python train.py --image_size=24 --encoder_fused_qkv=false --encoder_qk_norm=true --encoder_expert_mlp_ratio=0.5 --encoder_shared_expert=false --encoder_width=128 --text_encoder_head_dim=32 --text_encoder_qk_norm=false --text_encoder_inner_norm=false --orthogonalizer="newton_schulz_5" --adamw_lr_other_params=0.001
Rows from block 4 of the image encoder, named by matrix and row number. Rows with one number belong to one neuron. Each number is 128 + 32 x the weight over the matrix's rms, rounded and kept within 0 to 255. All counts start at 0. Numbers have three digits each.
# fc1: MLP up (encoder.blocks.4.mlp.fc1.weight, 512x128), inputs 0-127
# fc2: MLP down (encoder.blocks.4.mlp.fc2.weight, 128x512, transposed), outputs 0-127
fc1.485:120154142204131099102157131122106103108148097144121104138117087087149095084153149075114117209143126106128131136162137115140110114124105092147114154180099135084101153121153131090115137158162129118128117129166146067082108174127121135168189166095086165106108136183134113136085111175104174146131152129099143147072109163097186115162109124108133111177081152142074163113165140071165125099090
fc2.485:140085083087118143180132174164074113162110131118054143119132151125128139117116108171144143053128112144158133132104108117145118130074132108104132167097144121129164108111166157124153128152142142126148120109110133144126144193126142142119142111136110110097158083072147113113113156085135158099106171114092103091168133124119092134165182113175132159123153098137129119145139099070137152172168
fc1.486:123138112163185120120153086180084189214132164140125112129067147128121072124152126103157115132092101093141201144116121134072102139073149140151093062129123153118107153170073118135107147117136157088178079121199141115108135157101146101106041160152113174127144160125105163144124130157190138115121168134183143161103074106135133116095114149173151111139091114176114107113134089104126113042118
fc2.486:184149143156120126107105146096146078069127124116113113155157131143144145143137118162130125108152136140139133132118125152097132117159111140127148172148150112120139095093183150130155167137117108140114132138120113127152110094126083127107176120096134147137118135111111078129120161105087098114111082164086153119125168143146124123142122109130073130134160122118129153141106158182105120111138
fc1.487:148114115164125126144130102111158094120130125144123156114152093119082111092088037194100146125151070121096068110145160125127106129110145155126112109157182167133166074104150073160151195067133122170133119083148133108080109158174185122092105104086128189121152146153085104133115169153145180125073160108178119079119140093163138157137068117200185135147166115131103151179211102120110121058155
fc2.487:186151140067134079079140128106103133124118124149133151113103065122177124177132140135159189165104144130073125160154160065127176123128138126109066189255094122125093132165099082141131166108122124160175116197127101124156193109163074198154199103165070116116198111086074094036146125201110118101087112137076163170132106137077062107148186071129069167116115109179141144075145093083071100120200
fc1.488:125185119089062118131149188133116139115071128133147176155112079111155106169107131197111090146172169201063105145155136109103135135178126116082116134082097078109127130092158073115086122119070147081173176088133155129200130051203136133095208098184143139158144077076086066167105134104097145157122164041154091171100144064065131183128164174149102185165106138096123194127163100166121145126093
fc2.488:112106132128136123125104128144125125132129139136138124108129142136079132127136132100125116116101121104164126149121126166133131113105123121165123148146113152126133147142114128130131140109139163143127090103143117110110114167086127112154096160124128127121106162152174119121144120140147108129117119164132139111140112169136126137138101101122142134113126104133154119141102136126139104141134
fc1.489:074120135134153084149105126101137137087184124142175116092128128168169137122143124117145096153146138139146174148132127064128083109135113147137137146142116124137129168090133095161115142186121087128120148086113105089144169117128120123123127117141084095141170073159113157088107159140094136173130099121101127126100135083082149134176161151139158087141159167100136156130154159122143162099054
fc2.489:149123074102137110132106137154135161098072096156145117160055179104141082190054105109048158108109167117058123170130130168136196088098078122134103116151188129099112111211123123114162126110118181125171143126165157162100067079110183144176098095114152200127139186112113099169158114123128107155120132117099212170181157183095058169151112104142086187088147091123122102099059167158100110063189
fc1.490:132137097073038148098180138182178157136060133167189147118123115172043073135123122162136123155092224109068185120149119127131122136117136097149163121178151120159135105169137115086146086126111089166119100182167109092108079172043142142091151116138127137054154118140152146162098137167107142125123184148119147102128097050108130133129128172184130095152143175172135102106119103055136113108125
fc2.490:140132150132159128133087115128119123126170107123095145121129113124126139136143119103105129095189080137149067140135136133122113130128100150097110101105120153106123138126143151139102131143151137105109116126133140130143163095151110153162163117101134145165116118106090141115159143089164139094091124130121161153144126162154137116146108139061149125135113128088158140121122130154119099148138
fc1.491:095075148133162164112139094123152143121140113130206138194136182079128143140133141151122110184184149148114127166138100103125165130124114153146117145159148162155080132185209084127161169134127080152129110117164105136081092075132139110120103109083123097156109092129122050070175156141105097118146129112157125097091137094081126116071057130113125095146163175133090186144147112121106152140106
fc2.491:148176119101167159093109111154108120131063166146063137104108084111132074117075086159102158093074148159156128166168150169081084149148163052122108161102117094114169110119092176157095102116153145126175129123107099150125148250166088168143114146162128139126147162152138098139122098127137129115078128128112117136163117155192130103154113084140109157149076114173100128144094141128122114139181
fc1.492:139141137163193134168193134161111139119164198140126111086091107106112127158115167130064130111155116204085189136114139089052070168085166076153091127144181179067204167075179146205087111098107094167136123147117174096135138119156186098148036072082175090174103162161136124121119117129079061081116149106063148191144170207081069169163071102099121044074103120200129086107143125092149199103115
fc2.492:107126127093118113121089128109127121133115119102127132140126162153152122121106141133155127144130127104135104129144100140169157112151086131108147138124119106161086093152102106079135136133132145111138117123121107167109115147106098117123188168152131149114143120133158127144114123140178148155130137153145126122119108072120158092126130146130129159148106120104124148136113147112137096154160
fc1.493:106070110111188107188181091142164207106127110133140137173100141160121132167160129119107133153164134107151094122102145157153104094150123126184154107094133086099123097124149109104075117174098181113129140126106136145126107128182127119124076139154115154110148154105154108144138115069047161093150177148151100100117141146133101098096116150114111126144130095068121113160108113132127142171155
fc2.493:121098131153184097121088122146091073120126173133096122127086171109100114119148131111129171102105081114136147098166161124118107115095147154095159140128105170112174172092149133142128093118127074081086136130157130094121130103148105169107177102133155141068100138158074162111176170140178128160125100148204145163100134126122091108134116159138124141159146136187152069115154108075134116126174
fc1.494:118087183145176105127143141102114161063116134149111066132097130087147162155149139096136088170117136064133137155126126107100160139187119100168163181096126179172159100126037057153107157177125125113136098131174112107164156105075129177085123107081137141166110097108160145109107143094139145122188143111139130104083135151095057132196129092176108146121136151101141180053136163101148158145072
fc2.494:115076159125157145211124052235100147039109108192141096207047103203126115180123102108204161110079099116073136104114170134154018081100245252077112144178078149130080142073114151092122170134099195087145189163170192145095184099187061096102149145105033060081134165111069112113032228150151119167124139081186112129155108141138169074000117214083094181155214140147148069158090165095123119054160
fc1.495:111118112147142118073091112120088134146118103152141110105066150160186133136104178158102123112097106098094089197062129135125097123109124060151161141175132170157067083146173109155180148125181138095135143106129119114091171126185095081183128159128156111137156124141170073152195129064138114112167163099153104127094087112142170118056180143104169160140093156116129146148073171118118127125132
fc2.495:127134152134080104157163183117129107099110150150070121132112075138113124116121115151110113176130133132156138057199135121162124193122131145122103153060149140106186152140088089079091085115117073132117183096131182153092117111116067147080159078189143135126100149173097167128149113163092140129176093096143170123190162156152159122150111125107130062096110094149096136119151132161169188118073
fc1.496:064177135154155061082118096091143045109091138068170139190094158075098097152054128123160155163126120101119112169065138146078075100089149133091117176126044160131148130115172101145049084111124137115154168141148171127044127107092229158135117102118177149104117111188141111128097141119053144112143182168169168182141108108168169125222170139099109129160100227143130093186188154156140117099077
fc2.496:151092142095116171149112140153128119141153101134124139102123119160146116120163124134096102123143115124143121125155142114133160126169100146144155093137139126129135128110110144142193147129157115112132116088138105114167154115136082118131140143125107126110145105115160140127140113114183130116091073136103104100139174139103126141111123117147148097123158087104099186094072148138105128128167
fc1.497:125114113124200149140155178104117142134178125106136114142137132116141127103199126101085132137133147101124157100151127119106117118155111126146139126151149092093102125157147109136163174087170142140180108144116080073108113180112150111070109133129198144100121123100058106171141179176144090151094124056180115124149100143153100127096110167095126121124127121134115124123096121092116134123195
fc2.497:074154093098140084141113073109111151098096130104121116105147173154106169166040123115191074136083100085108137136015133135145182133100122197128165154071120113200080103094124138236113089216169201111092126190119103199114085114086164089164181159059142157102141100144171132104050105072156186157060178157091143148203214111088113137157129135117131139134124165137145139115152121110093078155114
fc1.498:165142104113121205151124123148087105174180113151211140125081200085091136127089129080156138152143129086131138220071112175109135115170115148103075070137167099093132164118151169148095109081122139155122144197073160161148158125110094161154066181116148108080132234120137113166068133131101121076110113127124087104135081070095126060089109139191141156093122106189208068173096093137112147122120
fc2.498:128124144140140041099161108129145114142070147110085109144201085153156111126144125122137076122153128186150144094141124088156093101081098126149214169132094178129097107115120147132173142112145113115132109032177120112115095146149162082163165087168117155158119025146127144103142126121118133120118103140157149109141168146129112153189114097095115109171167142123104173095123153125141123105133
fc1.499:105155110121091173084140125122156122150188113143144149104077118125111128121146157164085127103101163142056165149163124142128145119082170149108071162162149167122167117120129102101141188125080089084147146134155157089120116110163098142171103150121150099157172163101107143136149092124119133096154170113152116107095092175102106097114090091117190100124155115103177149156099110096111122131131
fc2.499:148091066133197133182088112145114081108075076156064164138123120119136152100114165119179189148178111043162089138160097073156103129158066111172106102137141152216131067187178176159176066162166157075102044137093086086121105132168132095099170185158115089107106064087126178151135159110110166131104202175120152165096126130194124146193134124158083158077077137121109077163171141131162083104083
fc1.500:142133143119163107079160150132148129095125174166139152114151131103091167083154103088152143149101140109140124125101145120140131110166148141154130168068166102168124134098127147050124156202105092102128134159155129128139143121126137108073168151085115139156124142109146131150124176119174144093139173164107086083114072146114156130085115092064123154063115093192113112163147097068102163129107
fc2.500:114135134191141154140109155124110180112147038060157173103125076183106072142107154122167154127154139135131085160162108175053170087178111115104105154178111040065151185075171195021130165097083084202161153119124109145159052061121173079170160151147136099174107143178136128183096155196069215051107119097203053173201127144156061125114164082126098082130127135108181128065088137100115110134138
fc1.501:154093112169117132139154060127165176155097193129121180149103085142055091108099179161081114104121126187190103050175211085049089120114172112160112142075104124106075092119183077146099106145143138107148098143175103088180073145067169131148224094076140139161145145135116102151119136150118146145152156110131124171147061146167000113205184135136098077153046135092122142173143096195095190133103
fc2.501:123144150098120150110101154139082114122134104122137103125139139129169143151149113124142129149134148106114129166085080173155152139130090150107151129153130142144136136125087149140130122124112097134127157119088147124131165110158121137096078149148080122148113119154145137105131129110143147118088131135130139123116134111101201161084073119127142148134123138132155133099123141105117103123131
fc1.502:129109105089180157148093092112134119084112136149060079177154141058072085115138111128130107113158153108211170164111108087118145116201099093135145127154090094140181132144113104168080190115120110106152129166158095098094137171127154161134137153129189118121056053125122154129113096108135169127079092164113098123197144113149129147174141119098110159116153125142127138141096109172129181137155
fc2.502:116089074203107033133096102097054088163114070138115144168132176121145101085151192147147113052199062195130100103063096169192060169133168116178171109181116136151114116164170171164098035181111137137136096132075128153125103094222061140108143156163106087066175117120173174181157149121057148162165165129075099123147137127150118128091112122136151036151113166145137157109139156102202107135089
fc1.503:049128074136052134165137108137219131172085035093070112122185117091120102147135145150136119118090157097144194177126205152121136148151126108167166066193129068108081123130117138178112212130193117150089088041141119084110172067115116178150162105030163213126153099164154180164123132161094077151125177152143142174081125136142050096099124157093117107177110130108133126121146154122180049125096
fc2.503:168154163137144153109131131139108108091128161127159134125109123138151130126127104128147128131151143132105120140122103129142170115096122109107108174074117149194128124128121095114160088121080187108161150151095140135140121147125140110118118142191111093139149155104127109106125119092132165146112111108108118115118130092135136157137097128141119133093126147097103130127133104128117202121117
fc1.504:111121117106179113127127070129095147145144142115145055118135141119047096129142167129106130141133101064139154157119116124160104175123101179110118093172122155125120119175127078125120118101183127127135136114093146110148117155126119118164129140135138079131120129125104110201142197141119114096127083088161123097150117085093106169173149139108180108176198137156133167127144118113152129113106
fc2.504:176158143108115121144107202088203132149096126128072177097205156127177146124110052049182090124198106208102126132110090205095154060175179058155212124071106113148151129102107118170102222159128148110159104107129137113170090071097118154078117100107115186129124126127147134081101118120105164184159173220082186140117146131116077175112098108141073080141144084104191059085128140121085137087118
fc1.505:137090131103133102127107092137170130171108093095149114110130125088118155130082153080084097141097110146129181170085160133157077168170136194119130098201174063156126131125151104099124109111144131099100089171077121128119148144111153167146143099169098124122169039183126127156202066144134148138167189145151071096175084092120111122116120137064184130126118150124158151128114166160096104093176
fc2.505:161061104181035140113140141046088129205117081102187174108126027183134140124137131118113146145090078120109131161139124109076133169156150160087137155067077151138144122091076171092199070157109203166096172072104146194135128111163153130160136138110067057174188147163162153117120167093109078143134163140126133091127129156116204099103121103107098156203144162137106120115119101112065145153141
fc1.506:089089148144183139106134128096136140093109106134076080164162123139109129111120112122099149144163147146107165120151199069180118145149126151120142134118150157161145203140126140135142096051094158126151076138114088179164160134122163104130097090142153166099101086135142110140096083117176222122147156125077122184088074135129088181110159106151123087135134137155169104113095058106117143091127
fc2.506:158159104057130103088105185126104047126103134089054099171131194089187181191255225162159106129051056154185092149100046152105095114156130142107149107142153094139173126004067084039152145189206175117117152187103159066088103112197015134113129097063105116189217066066145154125130160033174114103152099118119156153089078155199126112184170171171171167051246131175140074134175139035122164106095
fc1.507:116137161113151132131160101161181090065121175128100150087098133153101117096107142168096118169146087103075162161126178117136099061125153174141180139128183093166130127135156171126122148198086126107101099117117149165144108102143118082147149127138070121163112090139124090105075159076164164121167134141133121149122118173129148120102130114148125121152160073128133065148089127127133146119109
fc2.507:137086182127120120104129045090197171108123176121185165104055133185071153142157110083191174086129037129102121094200165154167079088255184177123151072188096091179111154091133157173076109182183157074091068137129180062135126086150194072105160186083108148108072136109111157094151133203083115107163145092112075155156107104163109084129141120147107136045105093129189158080069129106111150082194
fc1.508:131138145144201087024126058109159152105129134162152116150133154157093132190174105147164141159146115186125106102133149138116108154090128134097148108093139168119144111146169178153176110194145128155135117148106131044162143106076153164057120132180116097051123037154123150114101115104073071116196076134191131129104208149081149143191178062094134069175118095202115118182166057092131105006103
fc2.508:115151115123063132168139167157132120101127109092132155131151119102162133068122133079106123094111124131133151130126111128135141113132126122134052109151094123119141175101138123108076134091116180114114111115149149169112132186126112119166167094074118130161131168097124109149153150188147149125088149142096128145104059114169109120079093195146103144099157151088159135101121176161112150222153
fc1.509:116158141095151151169156148124086087156154072174131083169128092126112115176142195122139148105104139134134128099164149097122164161126099101104103107074152136119151127128131113130147128128130117181131126132134137100126099113155112119128150119126120116206131112126180123107123159176104126130143131065100144130136159151109134118144123144127186116105102103109120145155112101113091109151086
fc2.509:115064072127109096105126125125107136085120162168140121088096156170145112036115057124179089179135164079114160151165139108152100138138153165078123176154096112136116106121132167128113117150152135000088117154082138128084161169100134136100113126092127106066124134106119080184187088179130153174148151141114109114082141100134169181143187100095113162239159186131063124198137123126130143144155